From a checkpoint of a small segmentation model: 64-pixel images, arch unet.
Rows from block 6 of a small segmentation model, named by matrix and row number. Rows with one number belong to one channel. Each number is 128 + 24 x the weight over its row's rms, rounded and kept within 0 to 255. All counts start at 0.
After each channel's rows are labels from the 100 images, of 14976, where the channel reaches its highest value: "lies over" is the class under the peak. Only what is clearly more common there than usual is listed. The data: simulated stained blood smears.
# convs0: first 3x3 conv (model.enc.2.0.convs.0.weight, 192x192x3x3, each kernel summed), inputs 64-127
# convs1: second 3x3 conv (model.enc.2.0.convs.1.weight, 192x192x3x3, transposed, each kernel summed), outputs 64-127

convs0.81 [100 133  93 143 121 128 160  99  99 133 114 130 115 111 131 127 118 112 111 136 132 102 126  93 112 107  87 101 142 103 129 131 179 120 113 126 136 157 123 118 128 129 121  84 114 129 135 100 133 108 107 107 182 104  67 109 121 179 109 110 121 129 149 118]
convs1.81 [154 115 105 154 110 149 143 107 108 154 136  97 173 105 108 117 114  80 150 155 130  88 122  59 138 100 153 151 139 132 117 143  64 110 118 136 184 136 170 134 173 160 131 134 140 131 153 121 119 159 142 148 110 155 156 172 133 195 122 114 142 145 114 135]
lies over: nucleus

convs0.5 [105 111  85 120 120 121 144 111 104  76 119 135 110  93 133 116  92  99 102 113 113 115 127  98 131 115 118  92 106 105  99 104 115 122 110 114 112 108 124 107  96 110 111  56  85 135  71  62 138 131  96  95 106 108 100 105 114 133 132 112 132 117 120 105]
convs1.5 [137 131 191 136 121 134 175 173 161 162 132 145 148 165 126 154 115 135 145 113 140 138 145 133 103  90 129 111 128 166 154 164 148 139 140 136 101 113 147 144 124 120 152 129 128 153 159 175 151 125 137 122 154 125 106 118 152 120 108 110  91 140 101 122]
lies over: nucleus

convs0.14 [109 116 113  95 115 116  98  93  98  89 117 101 122 116 119 107 120 126 125 102 100 109  96  98 128 127 105 152 119 123 111 113  82 130 123 102 165 147 142 118 147 147 153 107 114 156  92 112 104 129 118 115  99 113 142 119  89 168 106 107 145 135  89 130]
convs1.14 [198 143 162 154 140 126 136 160 141 161 137 146 177 164 139 140 148 153 164 133 167 145 129 137 135  94 140 108 129 152 155 137 154 100 105 147 124 118 123 131 127 111 112 104 149 121 146 159 145 130 144 157 162 149 136 134 136 135 158 144  94 122 150 132]
lies over: nucleus

convs0.47 [111 105  72 117 131 129 100 105 110  66 123 122 100  91 112 131 115 126 129 116  78 103 123 118 116 125 131 112 104  81 122 109  96 141 124 113 133 132 135 100 130 130 144 118 104 153  96  72 104 121 105 101  99 114 130 105 124 144 120 104 126 135  93 124]
convs1.47 [123 168 183 151 142 117 168 178 121 155 134 186 168 207 164 143 120 151 140 140 143 140 125 135 141  91 132 109 124 137 177 165 151 130 134 155 111 132 103 130 121 111 142 118 112  99 126 154 132 128 124 112 156 157  92 132 153 126 171 149 109 127 141 146]
lies over: nucleus

convs0.150 [111 124  99 117 127 112 136 129 153  66 127 114  76  99 115 141 135 149 118 106 125  93 173 123 122 147 109  80 130 116  69  84 164  81 113  97 129 129 108 139 144 115 135  83 118 136 131 124 146 121 107 122 155  98  88 133 102 110 141 113 142 127 146 127]
convs1.150 [105 100 136 114 107 100 112 135 116  98 121  92 102 103 109 131 111 112 101 116 102 128 129 102 149 128 127 159 125 115 111  77 112  59 118  81 132 125 155 127 146 133 115 158 141 137 138 154 142 130 119  99 128 111 125 155  91 117 103 117 112 140 115 104]
lies over: nucleus

convs0.155 [102 123 122 129 113  74 142 161 149 109 103 128 102 129 118 105  94 138 140  88 107  75 158 101 137 117  69 124 145 121 114 134 153 101  97 138 148 143  90 125 156 102 117 116 120 118 116 139 161 146 112 125 126 134  87 155  79 139 124  99 122  95 120 129]
convs1.155 [120  91 105 115 118 116 111 113 127  87 122  76 108  71  77 128 133  80 122 140 110 148 127  77 137 122 123 163 127 127 118  96  77 104 112  67 152 133 148 141 145 141 127 128 158 132 133 140 157 136 138 135 121 113 155 175  86 114 112 120 135 148 137  96]
lies over: small cell

convs0.63 [136 121 109 107 125  99 110 130 144  72  77 131 113 123 109 120 124  94  77  99 115 133 102 132 127 118  89 140 150 116 119 127  79 162 143 133 153  97 135 136 123 114 109 119  84 118 121 121 142 118  95 112  73 101  75 116 102 171 120  98 116 101 123 131]
convs1.63 [141 141 161 140 152 118 154 128 158 159 173 139 164 152 134 147 116 133 146 146 131 138 151 124 125 124 150  99 130 139 157 176 154 144  99 169 106 119 146 114 112 137  84  91 126 164 146 153 133 172 118 136 160 145 122 123 140 123 139 141 133 116 150 124]
lies over: large cell

convs0.115 [122 113 120 122 126 119 130 133 111  75 125 144  90 120 123 117 117 117 116 119 111  96 154  85 132 119 105 109  92 135  80  90 145  80 123 114 136 123  91 108 158  91  95 101 114  96 153 141 141 130 111 118 147 110 100 123 105  96 134 104 109  97 126 130]
convs1.115 [ 96 108  86 103 105 102 136 162 107  95 112 155  83 127 144 128 125 100 128 117 110 113 144 109 143 110 109 149 119 117 122  83 101  85 118 111 118 101 113 142 140 101  84 169 124 126 107 140 104 125 109 132 130  79 136 125 129 110  88 118  91 115 124 108]
lies over: small cell

convs0.43 [131  89 117 137 102 106 114 131 137 140  96 107  86 112 101 107 144 138 117 110 118 155 162 190 134 103 107  68 135  95  97  90 168 114 106  86 108 126 114 133 104 105 106  96 132 103 135 126 144 126 111 129 132  97 149 138 109  89 111  94 103 108 134 116]
convs1.43 [ 90  94 150 115 114 106 151 166 163 142 106  97 131 123 128 117 146 149 142 107 120 148 169 199 131 138 149 105 141 186 151 138 152 125 134 128  64 120 129 112  89 134 112 133 129 133 130 158 144 136 104 139 119 132 109 134 136  91 109 139 161 127 124 107]
lies over: nucleus; large cell

convs0.45 [ 92 124 145 147 114 112 102 131 121 118 108 113 133 157 116 106 110 121 125 115 127  77 121  87 125 115 110 160 121 165 129 132 111 103 126 123 174 120 116 117 190 109 104 158 118 136 156 168 124 126 109 131  96 146  92 144  89 145 117 102 107 104  95 119]
convs1.45 [148  98 108 114 109 116 138 119 132  97 143  79  78  79  99 143 122  72 115 142 127 151 113  74 129 122 123 157 123 113 131  99  67 122  94  93 156 118 136 150 145 125 133 126 122 142 133 117 117 142 136 123 108 119 138 143  78 131 138 134 137 141 127 119]
lies over: large cell

convs0.54 [122 127 115 140 133 126 136 139 115  94 104 126  97 129 117  97  86 102  91 108 108  89 129  56 133 137 101 129 131 134  93  99 127  85 101 127 143 140  86 135 153  94 114 127  82 102 124 132 135 137 112 101 140 116  85 133 116 128 132  95 114 101 116 124]
convs1.54 [139 109  83 111 126 104 123 147 129  80 128 140  87 105 114 124 132  64 112 118 105 118 126  78 143 120  91 162 117 110 113  71  68 114 107  96 148 129 137 144 145 123 102 132 151 124 141 124 120 132 126 139 119 106 129 147 107 121 112 130 120 124 118  94]
lies over: small cell

convs0.91 [132  83  74 114 121 114 114  82 108  74 119  94 104  88  93 117 102 131 109 121  94  96 129 126 126 111 133 113 124  96 104  80 122 131 101 103 127 112 139 104 139 119 119 115 126 151 105  73 112 136 123 120 118  85 152 118 120 102 118 117 114 125 113 113]
convs1.91 [130 142 176 157 153 133 160 151 123 161 138 162 161 181 142 120  95 159 149 151 148 133 106 154 144 131 122 106 119 159 190 191 140 162 142 162 101 105 114 130 114 107 121 122 100  90 139 159 128 143 117  87 126 159  80 117 143 115 160 127 125 120 116 137]
lies over: nucleus

convs0.25 [119 106 105 138 129 138 174 148 113 107 125 119 116 134 147 112  91 119 115 129 125 105 173  97 154 124 108 154 123  94  96 130 145 145 128 114 167 120 114 136 168 107 102  71  83 132  91 100 160 139  85  99 140 114  91 115  94 154 123 115 124 102 146 140]
convs1.25 [ 95 101 133 115 126  80 164 130 128  98 132 157 112 114 133 130 125  95 117  98 107 134 153 124  92 117 136 149 114 157 167 102 123  82 127  99 110  97 145 113 140 129  79 151 140 160 127 165 127 109 105 138 123 133 116 109 115  98 105 128  81  99  96  81]
lies over: nucleus

convs0.36 [105 130 121 114 124 118 112 112 150  95 153 118 124 109 125 164 123 136 119 119 114 116 123  99 122 176 132 118 140 134 118 114  95 131 158 133 127 148 184 133 111 186 156  96 136 185 111 121 117 138 143 137 104 128 149 144 122 148 143 148 208 155 114 127]
convs1.36 [159 117 140 149 144 143 162 126 115 148 148 134 130 113 140 153 135 155 101 133 148 134 156 134 130  64 102  85 150  92 121 124 166  61 108 125  90 161 108 150  94  87 123 126 122 144 135 119 153 130 137 108 176 124  96 146 137 113 106 122  63 115 145 133]
lies over: nucleus

convs0.102 [137 125 102 141 134 116 130 129 120  86 126 139  76 107 131 130  85 129 100 100 119  91 147  83 130 143 116  84  96 128 101  78 156 110 120 131 115 146 111 110 136 114 122  82 125 113 136 120 129 127 147 138 153  99  94 131 109  87 142 111 138 133 136 131]
convs1.102 [119 128 111 110 114 123 126 186 116 111 125 130  94 140 152 166 153  85 120 121 119 120 166  88 156 117 115 174 126 112 137  85  82  87 120 108 153 142 133 152 162 116 112 157 136 132 118 130 105 130 121 118 113  87 150 129 128 146  98 145 112 131 134 115]
lies over: nucleus